From a checkpoint of a small image classifier: depths [5, 5, 5].
Rows from block 10 of a small image classifier, named by matrix and row number. Rows with one number belong to one channel. Each number is 50 + 15 x the weight over its row's rms, rounded and kept within 0 to 99. All counts start at 0. After the name is the row's rms in percent of the matrix's.
Before each channel's rows are labels from the 100 images, of 14848, where the channel reaches its highest value: "responds to" is what is common among them. Only what is clearly more common there than usual is listed. The data: gratings and oriented noise at many angles and scales. In brackets: how many of the 100.
# convs0: first 3x3 conv, stride 2 (model.blocks.10.convs.0.weight, 240x128x3x3, standardized in use, each kernel summed), inputs 0-127
# convs1: second 3x3 conv (model.blocks.10.convs.1.weight, 240x240x3x3, standardized in use, transposed, each kernel summed), outputs 0-119

responds to: dashes (57); fine (52); stripes at 105 degrees (41)
convs0.58 088:62 49 75 05 81 34 42 44 45 64 31 58 52 51 45 46 34 53 51 42 48 43 51 61 67 51 60 36 40 64 56 53 60 68 51 02 46 16 44 50 45 48 51 71 21 47 31 78 42 42 65 36 75 64 61 58 17 56 32 73 57 43 43 18 67 34 29 64 44 55 58 37 37 43 61 51 46 44 55 56 53 46 51 42 54 50 42 43 65 05 61 70 76 37 34 61 78 52 44 50 31 59 25 40 61 48 62 35 41 46 40 48 51 22 23 46 44 55 50 50 33 71 49 55 62 53 41 40
convs1.58 118:57 40 76 76 45 44 49 79 61 41 59 33 50 47 47 41 37 59 64 50 40 66 58 50 69 61 49 63 69 75 49 43 63 36 58 70 14 44 35 43 32 42 84 39 77 60 53 57 39 41 62 63 55 35 60 36 61 41 35 45 48 40 49 32 61 50 51 50 49 62 53 69 57 40 58 61 29 38 51 51 34 54 46 33 56 45 31 89 34 28 80 67 61 59 61 40 48 50 49 49 31 62 67 40 36 52 35 45 44 60 45 60 45 19 70 43 22 59 51 27

responds to: dashes (71); stripes at 135 degrees (56); stripes at 120 degrees (37)
convs0.51 076:21 71 46 38 44 60 48 55 56 53 46 29 52 25 54 44 54 52 62 55 67 38 60 42 70 31 47 47 52 71 41 42 72 63 19 38 48 28 74 45 73 38 38 25 32 49 56 71 68 48 61 67 52 33 61 67 30 41 48 55 53 34 39 56 78 61 26 40 56 62 41 17 71 72 55 47 62 19 53 05 57 52 41 62 57 45 56 49 64 29 55 47 42 47 35 49 10 77 60 39 40 43 55 56 36 57 63 44 44 67 27 34 66 37 53 53 66 61 63 66 09 38 62 49 43 49 31 41
convs1.51 074:52 54 55 39 68 47 39 35 31 67 43 64 63 30 35 31 38 52 58 63 42 00 58 61 57 62 74 77 51 37 48 37 52 57 56 79 56 61 28 60 38 67 31 70 47 35 66 56 64 07 41 48 66 31 39 48 46 61 73 79 64 45 39 45 49 45 12 76 55 53 56 34 39 42 48 49 72 51 55 37 29 56 51 49 38 42 56 64 40 58 63 67 45 58 46 57 17 41 60 49 49 69 64 61 58 53 48 23 46 79 54 64 51 56 37 59 54 45 47 47

responds to: coloured (83); coarse (53); square grating (45); kind: dashes (40)
convs0.21 109:40 49 45 40 41 37 57 51 61 53 72 57 52 51 46 52 62 47 67 52 55 40 60 03 58 68 46 48 39 42 52 51 64 71 37 50 74 42 56 43 68 69 06 29 63 32 54 30 43 87 44 52 47 09 55 51 22 55 66 45 43 60 42 49 43 30 37 48 65 59 36 58 54 57 31 47 51 22 53 49 64 53 49 49 61 38 30 60 75 49 24 18 51 51 47 64 23 46 71 35 49 24 60 73 21 26 52 47 47 43 53 48 32 54 53 48 84 41 52 53 70 46 52 29 11 52 48 51
convs1.21 063:42 59 33 04 38 63 42 45 47 68 47 49 50 40 40 56 48 58 66 52 64 75 56 36 63 62 55 59 46 54 26 36 52 37 86 62 46 45 55 50 46 23 53 28 40 64 44 23 38 88 48 50 55 59 39 28 20 66 35 51 32 56 40 60 42 49 51 56 54 13 49 54 51 56 38 35 57 35 33 32 68 59 54 50 54 51 63 00 40 45 84 60 50 51 67 81 62 65 41 23 62 39 48 61 34 51 49 44 44 35 76 45 52 51 37 48 43 37 65 53

responds to: very fine (76); stripes at 30 degrees (56); stripes at 45 degrees (31)
convs0.38 099:37 48 76 36 66 30 74 68 47 34 70 43 44 44 47 45 66 53 46 34 73 31 49 72 52 52 42 26 63 34 39 84 66 37 37 53 43 29 55 64 61 60 43 45 67 50 59 50 50 74 35 33 45 58 59 59 37 38 45 30 63 55 59 51 68 50 60 30 80 40 95 05 36 58 46 37 54 26 46 33 55 34 45 41 61 35 44 70 61 24 62 58 68 47 60 41 41 64 48 58 37 46 45 71 43 61 64 68 46 42 69 46 56 24 35 45 53 55 70 59 07 77 55 52 53 63 40 28
convs1.38 089:58 31 48 66 59 38 25 44 66 30 56 60 65 42 37 57 56 75 47 72 70 45 43 80 76 72 58 61 53 32 55 46 58 72 41 46 07 64 48 65 38 70 64 35 58 62 42 83 36 25 62 71 34 26 67 47 78 40 52 57 63 60 61 46 71 40 67 48 41 62 73 71 87 46 44 83 46 50 67 51 35 32 34 69 41 59 54 54 55 30 19 43 60 51 59 51 72 51 65 47 68 65 41 91 37 54 54 57 68 58 60 42 16 48 68 56 57 53 71 55

responds to: dashes (100); coloured (87); very fine (47)
convs0.156 084:61 39 68 48 31 54 59 50 43 62 60 58 41 32 44 45 22 70 54 54 47 47 74 47 23 50 60 41 53 57 45 56 48 29 59 51 50 51 48 73 65 51 45 43 66 53 56 46 45 00 62 50 67 36 37 62 56 64 71 65 51 43 71 53 55 40 44 41 65 50 54 51 56 63 84 58 86 50 37 80 53 74 63 76 46 54 62 83 86 45 38 61 44 46 42 18 50 68 55 37 59 55 33 18 53 59 52 46 42 43 50 40 53 65 32 53 61 84 72 84 53 48 25 58 41 76 42 28
convs1.156 102:46 63 47 46 49 65 74 56 60 25 42 29 43 46 71 35 57 58 73 16 44 27 43 63 37 27 64 62 48 47 59 41 35 30 52 64 38 49 48 46 48 32 48 47 68 40 57 24 51 43 44 52 60 60 32 49 52 55 47 39 53 34 63 52 53 59 43 37 29 56 59 63 40 27 69 49 84 59 42 32 56 66 54 12 24 78 30 27 03 53 51 99 36 54 53 54 64 34 57 60 54 64 99 55 44 36 43 54 36 53 45 45 62 55 55 52 51 59 35 37

responds to: fine (54); stripes at 105 degrees (43); stripes at 45 degrees (40)
convs0.208 075:54 41 36 51 34 58 64 46 65 62 74 37 39 52 36 61 39 61 72 34 62 52 32 22 53 49 68 17 47 19 54 61 63 41 32 25 49 37 53 30 45 43 37 14 45 60 37 48 72 59 38 49 64 28 51 42 05 14 52 54 49 46 38 49 59 54 43 38 58 63 60 17 48 45 38 40 50 05 33 37 86 36 62 63 42 45 53 36 51 26 59 54 63 54 43 45 43 76 64 48 55 41 63 54 36 56 52 33 55 33 56 59 28 29 57 58 41 17 47 66 55 72 56 55 37 61 44 41
convs1.208 102:32 43 41 68 47 55 55 42 57 42 42 48 61 53 31 37 51 39 62 73 33 21 54 45 80 65 48 67 57 82 53 20 67 37 56 70 54 60 46 54 41 57 72 42 42 51 59 52 36 49 46 48 67 31 43 46 37 50 57 38 42 55 29 34 46 42 67 59 65 40 51 50 58 25 31 44 36 52 56 52 46 43 44 40 49 59 42 68 51 39 83 58 46 42 62 40 40 54 55 48 41 64 62 69 71 00 43 28 44 72 38 26 65 44 69 49 28 42 32 51

responds to: coloured (100); sawtooth grating (56); stripes at 45 degrees (36)
convs0.223 126:50 70 46 41 28 38 33 41 35 57 48 62 37 25 44 72 66 00 26 30 65 65 36 69 81 82 50 54 45 46 39 58 59 57 28 18 44 38 70 62 56 57 46 65 29 35 41 49 51 71 51 39 36 61 63 58 51 31 46 38 57 73 53 52 32 59 76 64 59 45 42 44 56 51 50 73 40 43 51 23 45 65 30 44 51 39 50 33 48 54 51 52 64 22 31 41 47 37 50 49 48 58 21 93 73 58 57 45 38 39 62 54 41 19 39 39 47 30 36 52 77 60 51 34 59 37 51 64
convs1.223 092:49 64 51 59 27 43 43 48 39 56 64 54 47 35 45 43 40 52 30 44 57 68 34 46 65 39 59 50 33 57 28 47 47 53 63 57 38 34 48 52 31 51 59 52 40 47 38 52 43 65 61 50 57 50 53 28 36 57 44 66 37 34 40 80 53 60 59 45 77 24 45 64 66 54 36 59 42 47 57 67 39 62 39 34 81 37 35 41 49 53 67 00 51 67 36 65 68 78 47 58 31 15 00 61 28 53 48 51 44 45 66 50 79 37 48 51 52 29 54 49

responds to: coloured (88); dashes (48); square grating (42)
convs0.59 108:23 54 43 46 54 53 59 72 58 61 60 52 63 49 38 60 50 47 69 56 51 37 54 09 69 54 64 48 45 43 65 60 52 57 45 38 60 29 54 53 54 63 03 39 40 38 19 36 58 46 20 45 66 06 41 42 15 25 58 46 56 50 59 60 59 29 16 63 60 54 55 38 39 63 40 32 47 29 44 47 73 36 39 51 45 41 56 31 70 39 47 35 49 78 42 50 26 73 53 29 57 39 43 47 36 49 61 50 59 52 37 27 53 36 45 61 55 60 58 50 62 44 43 13 30 54 55 14
convs1.59 090:63 58 41 00 44 63 51 47 57 57 24 39 52 47 32 45 46 61 58 39 33 49 61 60 66 70 68 47 53 71 43 61 70 33 88 72 35 44 72 62 38 27 60 45 43 57 80 26 47 68 65 39 57 70 48 31 23 50 47 63 46 51 52 55 46 46 38 47 52 63 53 60 51 66 55 41 61 45 48 27 67 45 49 37 56 19 67 00 48 47 84 42 53 61 61 60 49 65 57 21 59 55 37 55 43 40 56 47 67 51 39 34 43 32 44 50 54 57 70 54

responds to: dashes (71); very coarse (70)
convs0.197 138:28 40 40 13 48 51 65 59 35 60 72 29 57 35 55 46 60 53 43 48 61 22 50 43 50 59 40 47 62 63 46 54 60 46 50 31 53 22 76 29 30 56 30 48 29 08 29 61 46 58 30 36 55 34 63 46 37 12 28 38 62 45 60 68 79 50 34 49 59 47 43 48 50 32 54 36 58 56 24 34 63 51 53 60 30 53 59 37 60 25 52 57 54 36 49 40 35 64 54 62 43 53 26 63 49 42 79 65 68 67 42 43 74 41 40 71 69 64 59 55 37 67 25 48 41 41 44 04
convs1.197 100:61 61 56 01 38 74 37 59 52 78 29 55 43 38 40 60 22 56 46 39 64 53 52 43 46 64 50 51 52 51 39 57 63 36 97 52 52 51 65 49 41 19 60 54 45 45 59 41 48 73 59 54 64 67 24 50 16 58 50 61 45 52 35 71 49 46 51 54 47 34 58 57 41 62 47 45 62 37 55 28 50 76 52 44 32 21 66 00 72 46 72 30 59 66 59 56 69 60 58 24 60 40 36 43 43 51 45 45 61 56 35 50 56 31 45 45 50 35 46 48

responds to: very fine (67); stripes at 15 degrees (62); stripes at 30 degrees (38)
convs0.237 063:55 53 83 32 73 14 74 65 50 56 54 50 54 50 58 55 69 54 62 36 62 63 38 45 67 49 48 39 36 52 29 60 81 55 79 12 56 42 51 52 39 69 33 51 33 35 34 26 63 45 56 53 62 39 48 59 47 54 49 39 70 72 36 07 54 47 46 40 58 54 63 35 67 50 57 61 45 46 61 66 53 43 70 49 28 66 39 66 82 34 57 38 87 43 32 43 70 22 28 54 55 49 40 54 39 40 53 42 52 26 52 59 36 29 35 23 55 73 58 71 37 52 52 40 61 62 73 70
convs1.237 092:59 44 54 51 48 46 67 55 63 36 61 37 74 59 64 45 43 61 58 73 28 69 66 46 58 41 44 50 42 45 51 56 32 30 37 31 40 22 67 47 40 51 51 17 53 61 49 49 22 57 64 36 27 53 73 41 75 53 45 44 50 35 42 47 59 59 63 25 50 64 66 38 62 49 75 36 24 34 37 57 49 40 56 57 43 59 35 28 37 14 23 55 51 37 46 53 68 45 39 45 44 58 58 15 42 64 44 44 64 32 75 47 47 25 31 51 52 82 60 40

responds to: dashes (50); stripes at 120 degrees (40); stripes at 105 degrees (40)
convs0.79 071:14 60 68 15 51 45 34 37 57 85 72 36 33 48 64 66 60 42 46 48 47 53 54 50 59 46 55 33 52 41 48 55 62 60 41 00 63 41 54 81 67 66 37 46 47 33 44 60 44 52 40 55 59 22 39 61 44 50 80 54 41 42 48 38 75 34 46 62 61 47 57 19 36 42 52 48 36 41 58 22 63 34 55 36 72 33 59 46 60 13 51 51 73 52 37 43 33 62 44 41 36 62 54 47 49 40 67 76 45 26 25 46 38 33 52 60 63 56 63 61 35 67 45 21 28 67 60 34
convs1.79 082:57 38 41 09 46 61 49 54 41 55 26 49 43 61 34 49 69 46 63 54 56 72 68 60 94 59 49 64 60 96 62 52 65 60 74 61 50 59 69 47 37 51 75 41 55 60 68 43 40 26 58 53 53 62 51 34 39 33 73 61 44 42 59 42 45 44 49 36 51 51 64 32 40 69 51 51 52 45 44 31 56 46 50 60 67 47 51 01 51 57 58 61 60 62 57 56 22 81 66 37 71 33 50 80 52 61 80 49 52 72 42 50 41 31 14 37 58 61 55 63

responds to: stripes at 105 degrees (52); dashes (50); stripes at 120 degrees (47)
convs0.200 064:41 72 80 45 74 28 93 63 52 63 43 46 32 58 32 48 65 57 50 45 59 37 47 61 79 55 55 46 66 32 57 39 78 50 44 20 46 34 59 68 52 58 39 39 43 48 72 75 65 53 57 56 43 42 26 59 30 27 50 57 56 62 33 38 46 73 16 52 79 51 81 58 85 47 57 36 75 28 48 36 63 37 38 71 67 80 64 67 54 44 34 56 48 43 35 71 40 51 52 48 54 34 71 38 59 61 42 42 34 43 53 54 46 16 42 54 44 52 58 72 29 48 62 37 36 41 51 48
convs1.200 088:41 41 53 57 45 37 51 52 47 41 73 62 59 50 48 44 46 26 51 65 49 00 41 61 70 47 43 51 70 73 54 40 65 51 33 52 62 66 32 64 41 41 59 44 51 59 47 31 45 42 43 49 76 27 67 53 62 61 66 22 60 42 67 32 54 51 00 50 56 48 67 67 31 59 40 54 35 33 74 53 64 42 62 40 66 46 55 53 27 54 42 61 51 53 44 56 74 69 48 66 34 53 55 62 29 54 51 57 66 91 41 75 60 49 60 81 42 56 36 49

responds to: very fine (85); stripes at 165 degrees (65); stripes at 150 degrees (35)
convs0.179 069:50 48 69 32 53 37 70 50 51 41 68 43 34 18 58 62 62 54 67 62 40 40 32 58 49 45 59 35 71 53 32 60 67 37 38 36 60 47 61 43 43 45 34 46 89 57 71 39 60 53 49 43 56 36 59 45 36 40 50 14 49 54 47 66 66 55 44 69 63 72 63 34 46 49 22 27 50 43 52 20 58 11 69 51 46 63 58 56 46 34 41 53 24 77 34 48 31 45 36 45 33 60 55 38 19 39 65 54 53 21 64 69 32 52 65 54 61 77 50 51 11 40 44 54 23 61 80 32
convs1.179 118:50 34 55 41 34 43 52 47 76 65 49 53 61 52 51 57 43 41 40 48 30 48 49 37 44 58 25 48 35 39 57 29 63 31 40 39 61 50 60 19 80 60 26 75 38 40 44 53 32 38 36 60 50 65 79 50 74 54 32 21 42 56 44 56 47 50 43 55 66 59 48 24 46 51 53 54 26 40 54 46 33 34 68 54 53 61 55 38 64 35 17 59 60 46 51 33 37 37 53 51 57 35 54 35 63 30 56 56 53 67 54 36 47 59 70 71 54 57 22 56

responds to: dashes (66); stripes at 165 degrees (36); stripes at 0 degrees (32)
convs0.85 083:44 51 68 07 78 34 51 48 60 44 62 43 33 48 27 50 37 53 36 69 57 37 52 53 69 47 24 53 53 55 29 42 66 68 64 13 58 42 70 62 66 47 43 43 49 34 28 88 51 51 58 42 70 43 46 48 50 30 54 56 51 60 13 37 65 36 30 64 58 61 45 45 73 37 49 42 49 57 18 58 46 39 65 53 60 72 52 44 67 24 52 53 47 51 46 76 38 62 47 48 14 34 45 28 40 38 71 55 72 48 62 62 52 44 37 77 73 63 48 58 13 33 50 43 35 52 64 35
convs1.85 082:55 40 36 43 53 72 63 71 59 49 37 55 47 27 45 75 51 40 24 79 62 17 63 65 22 57 39 36 36 43 68 35 43 09 70 69 49 51 41 34 69 38 62 64 43 67 78 52 44 29 64 53 69 41 45 03 53 52 43 12 46 43 42 38 53 59 45 72 45 68 44 33 27 36 70 51 51 60 49 39 50 78 61 56 49 48 48 61 41 48 69 80 36 75 65 59 56 45 65 51 40 68 79 44 50 37 51 52 51 49 45 65 51 54 45 56 38 64 32 58

responds to: coloured (95); very fine (56); kind: dashes (36); stripes at 150 degrees (33)
convs0.162 100:31 58 71 45 62 29 47 55 74 45 29 51 53 47 61 44 75 59 69 55 48 49 52 51 67 37 69 54 42 42 59 62 99 49 73 43 62 43 53 74 70 46 59 39 66 54 68 54 47 30 60 75 49 35 46 41 44 49 77 31 49 45 29 32 55 36 65 67 62 68 82 31 59 76 42 52 55 30 76 61 25 04 62 56 59 50 58 61 43 48 45 28 46 75 45 64 60 49 55 46 61 39 58 47 32 35 35 46 45 39 34 50 57 46 43 35 76 49 54 58 09 30 67 37 51 28 61 71
convs1.162 068:59 38 43 49 68 69 61 40 56 25 72 70 73 41 45 64 70 66 64 69 57 48 45 76 66 60 52 46 62 16 72 39 53 56 57 71 60 40 31 61 65 46 56 46 61 62 46 53 53 17 54 54 43 50 66 33 67 50 58 67 31 33 54 62 57 61 48 65 52 69 61 54 71 27 47 68 70 49 67 66 11 35 46 53 99 55 39 56 71 57 48 64 65 68 54 64 31 70 68 44 55 49 47 38 67 59 58 59 58 43 93 60 29 65 63 51 54 48 69 57

responds to: coloured (91); stripes at 120 degrees (67); dashes (43)
convs0.101 092:36 58 63 49 75 37 40 82 54 55 52 57 46 32 52 48 58 59 46 51 54 43 62 52 51 62 56 50 27 41 56 68 66 67 42 54 58 31 67 63 60 51 70 14 45 42 63 58 55 53 57 58 48 40 52 60 36 67 63 21 23 56 43 35 42 51 29 26 74 43 87 25 68 69 29 41 49 36 45 37 66 25 40 42 52 17 30 58 49 46 44 51 66 58 28 55 36 59 51 66 65 20 85 71 18 38 43 60 49 35 28 67 46 48 43 48 60 48 72 68 24 27 66 25 57 50 57 67
convs1.101 088:44 39 65 69 60 36 47 46 28 33 87 61 66 52 59 53 56 55 31 62 61 41 49 53 57 56 59 50 50 45 68 67 34 49 21 31 50 42 50 76 38 64 58 28 48 67 29 64 50 60 35 19 53 37 63 70 62 56 71 34 60 61 64 52 62 43 12 62 47 61 80 81 32 35 31 20 59 48 56 51 63 50 78 57 66 48 58 67 61 60 24 52 76 66 52 66 56 60 52 61 42 60 34 58 30 61 66 23 65 43 66 51 47 47 11 54 49 53 48 39

responds to: very fine (71); stripes at 15 degrees (53); dashes (44)
convs0.122 067:25 61 78 44 74 30 56 53 41 54 52 54 26 34 56 54 56 55 48 14 57 68 43 45 32 60 73 22 23 59 63 65 61 57 64 20 54 41 77 65 37 52 69 49 56 55 32 51 43 42 52 59 80 32 33 59 42 50 55 44 50 68 52 28 64 50 43 62 54 32 74 34 60 48 47 28 48 49 54 60 69 48 66 42 35 26 65 71 45 29 39 54 61 53 29 24 61 27 17 57 21 68 47 49 52 38 61 54 44 14 32 59 08 39 65 26 48 54 50 47 49 41 43 36 41 49 57 42
convs1.122 130:52 55 72 61 38 43 53 52 58 41 61 26 65 52 70 47 31 47 50 46 50 75 61 42 45 50 33 38 56 45 53 51 41 38 24 28 29 42 74 43 28 55 99 30 54 68 44 58 16 60 67 61 34 55 67 60 70 36 54 38 53 50 46 53 57 51 65 46 53 54 51 39 35 58 54 60 35 28 43 42 66 49 60 46 58 66 44 50 44 28 37 59 57 51 30 55 42 65 66 69 53 52 59 24 46 34 50 63 59 61 55 51 67 33 45 47 51 65 65 29

responds to: dashes (45); medium (45); stripes at 165 degrees (31)
convs0.206 098:57 45 58 26 60 77 48 46 59 57 31 41 56 11 54 50 61 54 66 58 42 46 35 56 61 31 65 29 57 56 34 50 88 54 42 20 47 43 73 37 44 35 34 44 38 48 26 66 50 28 59 55 81 34 67 54 35 23 35 42 53 51 39 69 86 48 41 88 54 61 41 26 62 44 43 30 64 42 51 25 54 37 51 63 54 65 50 42 42 28 73 50 48 60 37 51 61 75 53 54 41 53 44 40 50 49 67 57 53 48 21 40 46 37 49 52 62 77 31 48 07 60 67 60 36 58 73 39
convs1.206 085:43 48 43 49 52 58 55 54 59 66 32 62 52 39 51 90 37 35 52 38 74 59 63 48 07 80 39 55 30 56 43 41 69 41 63 65 57 54 34 33 68 58 69 61 53 50 62 73 53 14 62 65 69 47 50 27 53 49 45 00 39 44 28 56 38 38 45 66 49 58 41 09 20 53 62 47 36 48 46 36 17 68 45 43 58 35 52 77 67 40 79 65 48 61 63 35 05 57 54 49 57 65 63 23 66 50 34 66 40 48 39 56 59 43 58 56 33 40 44 45

responds to: very fine (58); stripes at 165 degrees (51)
convs0.19 090:50 49 54 35 69 37 80 65 45 29 55 39 45 24 59 54 88 69 62 71 58 48 44 61 59 39 46 41 70 63 28 37 73 48 45 41 49 56 65 32 35 55 35 41 43 31 54 51 63 53 40 60 49 40 43 48 36 43 24 27 40 56 38 47 90 71 28 55 78 68 60 41 70 45 34 42 56 26 53 16 76 46 48 81 41 49 43 75 58 40 50 44 62 47 34 47 55 68 53 47 62 67 49 51 44 50 70 72 64 63 50 47 65 29 53 51 55 71 44 51 00 54 44 60 27 50 48 35
convs1.19 075:79 39 52 32 39 61 50 50 59 69 57 68 67 25 50 62 50 63 45 74 39 27 53 68 47 87 47 45 61 59 65 61 71 62 67 47 54 64 60 55 46 59 44 72 44 49 69 62 52 26 41 77 57 60 44 38 57 57 49 69 58 50 80 60 54 60 51 78 43 46 30 37 58 69 51 62 59 72 45 61 13 64 77 56 33 39 60 46 50 71 29 52 49 62 59 47 67 56 61 44 52 46 44 55 40 36 55 72 55 44 53 43 26 52 67 56 63 55 52 63

responds to: coloured (89); very fine (53); stripes at 120 degrees (36)
convs0.203 147:44 30 52 11 62 87 27 59 66 42 57 50 36 46 62 32 52 64 50 40 48 50 50 62 62 45 29 56 42 43 65 58 68 68 57 38 40 54 69 61 71 34 53 48 60 50 44 44 37 55 67 46 66 55 75 63 46 60 68 21 27 54 39 67 57 33 44 36 43 44 60 26 48 58 34 58 71 62 60 22 37 39 21 35 69 59 55 40 33 58 78 39 95 48 37 48 41 53 47 41 47 25 46 56 54 55 61 67 55 32 18 55 51 47 63 13 67 67 61 66 17 69 53 43 49 60 67 38
convs1.203 105:59 24 58 58 83 18 30 51 63 37 67 59 57 39 50 62 18 54 22 44 52 61 66 49 59 79 43 51 47 40 64 60 40 72 37 55 60 56 46 46 48 64 42 64 48 25 45 78 66 18 52 48 53 44 92 50 64 27 89 31 38 61 51 42 62 43 53 41 39 71 66 42 24 51 51 57 50 47 53 71 35 45 29 64 57 43 39 52 59 46 36 41 51 46 61 56 47 47 49 55 64 46 32 55 85 67 55 31 44 81 41 67 25 67 39 50 57 57 34 41

responds to: stripes at 105 degrees (83); very fine (52); dashes (50)
convs0.239 085:17 54 70 35 83 30 51 67 49 73 88 45 38 35 64 47 41 41 34 31 36 59 79 57 42 36 63 40 26 65 58 69 64 38 37 31 43 30 63 59 43 32 69 41 47 64 55 61 27 64 60 48 71 34 38 57 15 63 45 60 49 46 63 24 64 52 40 41 57 47 69 38 50 54 31 38 44 25 45 53 75 43 61 50 44 31 78 79 68 31 57 62 90 49 51 54 42 62 34 35 44 47 58 40 41 43 55 52 43 28 38 66 15 48 54 44 42 58 52 52 32 70 50 40 38 60 55 47
convs1.239 130:52 49 65 60 38 29 56 47 52 50 66 31 69 47 56 48 47 43 44 44 37 45 59 44 71 55 54 52 48 64 59 44 55 55 28 28 26 61 69 48 29 49 87 38 55 42 35 47 25 51 43 66 46 41 63 62 63 41 66 38 49 61 58 47 54 52 45 38 57 55 80 46 33 64 48 55 32 24 50 57 52 51 73 50 60 53 53 57 54 04 33 63 60 48 45 54 52 53 66 69 45 35 57 59 37 28 56 33 62 96 47 35 57 20 48 59 41 69 43 40

responds to: very fine (81); stripes at 165 degrees (75); stripes at 150 degrees (25)
convs0.126 053:69 56 51 32 21 55 83 31 59 43 68 37 30 14 61 44 63 57 63 56 60 34 37 63 58 56 63 38 57 41 30 55 77 48 41 27 57 38 60 49 53 50 36 47 83 55 68 44 64 69 41 70 54 41 51 64 39 38 54 20 31 53 40 58 45 62 31 44 75 63 43 51 54 34 23 35 55 44 58 42 62 48 62 75 51 79 39 69 43 47 49 70 37 84 27 51 42 50 49 67 45 45 48 50 22 37 44 45 36 22 67 59 24 33 64 09 53 65 40 72 42 43 50 58 32 48 66 32
convs1.126 137:37 48 51 57 36 57 54 55 70 61 47 53 62 54 67 58 41 44 39 42 34 15 38 32 48 56 23 51 39 42 46 39 50 38 28 30 64 46 56 27 85 57 09 81 36 36 40 52 46 59 33 45 54 60 69 58 57 65 46 24 53 49 61 53 44 57 09 53 64 51 41 36 50 53 53 47 23 37 54 48 63 51 71 51 40 53 55 40 51 46 40 58 56 38 40 46 48 31 28 72 47 48 55 34 59 58 46 53 59 54 48 49 74 58 83 73 55 64 12 60

responds to: very fine (82); filtered noise (52); stripes at 45 degrees (38)
convs0.77 170:34 57 68 61 82 17 80 67 41 30 36 62 57 50 38 32 67 43 55 39 45 44 37 67 43 39 62 40 65 63 46 61 56 56 46 58 57 37 57 53 47 52 61 26 66 53 73 59 49 58 51 47 50 52 58 54 52 34 49 46 67 55 56 35 49 63 56 58 68 70 78 43 54 73 30 33 36 45 42 32 60 53 58 43 70 64 46 74 48 53 54 43 00 57 27 44 19 57 39 70 40 34 34 59 47 54 57 54 26 46 79 44 42 40 50 65 45 74 50 40 36 00 54 67 40 55 49 43
convs1.77 139:46 29 56 50 63 07 48 40 54 40 75 50 61 48 42 41 70 60 36 53 38 37 48 57 41 68 60 48 47 48 52 44 59 45 24 43 38 58 39 35 60 66 54 47 62 43 43 66 46 32 51 49 52 56 69 59 89 28 35 33 47 52 70 53 55 51 52 77 47 57 54 44 65 39 47 56 41 70 33 51 23 39 65 57 36 56 33 39 45 72 09 47 26 37 66 41 40 43 41 44 61 25 42 71 21 19 73 68 36 09 71 48 26 71 61 41 63 49 61 36

responds to: square grating (63); very fine (53); stripes at 90 degrees (52)
convs0.76 126:56 49 53 57 27 63 45 30 60 41 52 36 46 26 43 52 47 52 59 65 63 52 54 61 49 77 48 26 62 40 00 56 51 41 47 54 42 19 40 41 58 58 36 43 61 30 55 51 34 80 57 58 26 59 48 60 54 53 32 38 63 28 57 59 54 40 67 32 54 52 60 49 41 67 65 34 45 29 59 55 21 71 55 55 47 33 42 65 37 55 48 65 56 43 52 36 51 63 47 48 26 75 45 90 58 59 35 42 54 59 45 33 47 55 00 53 59 39 44 64 59 58 63 66 46 39 31 88
convs1.76 073:33 76 58 61 44 42 12 41 60 54 50 63 29 61 53 52 44 58 57 53 65 41 52 20 57 22 52 56 28 37 34 69 38 55 59 52 43 51 54 60 47 32 66 59 39 49 56 58 51 40 57 67 59 36 24 36 31 80 65 50 59 47 45 80 51 53 70 44 58 00 42 50 54 38 38 54 52 49 63 52 48 75 68 39 21 61 34 61 23 43 48 00 34 62 43 57 24 46 58 60 53 39 32 55 51 61 31 46 55 60 49 64 65 50 57 60 75 03 52 51

responds to: square grating (98); very fine (91); stripes at 0 degrees (25)
convs0.26 186:51 52 76 58 41 53 65 42 39 89 46 55 46 40 59 43 44 64 54 42 32 47 32 44 32 47 37 40 65 39 51 56 66 33 69 41 55 51 47 52 42 55 53 38 75 85 31 25 48 64 45 51 27 54 48 49 70 27 40 40 44 36 46 48 48 31 82 36 04 55 37 40 43 46 46 58 58 52 42 65 40 61 32 70 38 59 50 46 24 49 51 45 72 43 69 56 54 40 56 53 42 99 49 84 53 44 32 38 49 47 54 42 36 60 21 61 64 73 46 32 49 49 72 45 39 08 44 40
convs1.26 231:37 49 59 52 48 44 54 52 59 57 56 51 47 57 46 41 47 49 59 62 55 48 51 50 47 03 47 49 49 53 48 47 45 55 34 45 50 48 57 33 50 11 51 48 42 48 45 48 49 59 48 40 47 50 48 53 57 33 46 48 00 55 48 53 50 49 52 50 63 53 51 36 45 60 51 46 56 51 28 53 56 40 50 50 36 55 47 50 62 49 32 56 58 42 49 45 43 50 51 51 52 36 57 50 50 43 56 55 32 52 45 51 54 48 51 47 56 53 48 53

responds to: coloured (99); very fine (86); square grating (44)
convs0.181 128:29 63 39 44 43 55 55 58 67 60 20 45 50 24 59 42 68 75 68 69 41 48 46 59 59 22 70 64 55 41 34 54 65 54 40 56 48 50 62 30 44 30 60 54 71 72 49 35 55 61 58 50 49 56 61 40 54 54 51 21 37 71 35 67 76 49 77 73 43 56 48 22 59 60 14 49 23 55 65 35 55 13 35 39 50 41 29 38 40 63 42 44 53 57 35 70 53 52 84 42 47 74 66 59 44 49 59 46 62 64 35 53 60 42 65 47 41 39 34 40 13 66 73 58 33 15 75 51
convs1.181 075:52 58 76 40 54 49 74 55 52 31 56 54 62 67 51 61 42 70 24 39 77 61 50 32 54 73 53 24 39 28 55 35 51 57 64 68 60 59 33 50 39 99 59 42 56 28 42 55 62 00 48 56 63 45 47 52 50 48 44 45 08 72 36 84 67 31 42 49 76 36 46 37 53 38 29 68 60 43 62 60 00 65 47 53 69 42 52 47 92 49 51 56 71 56 49 42 27 66 44 50 52 43 38 45 65 77 51 50 32 40 62 54 45 44 43 47 54 00 51 56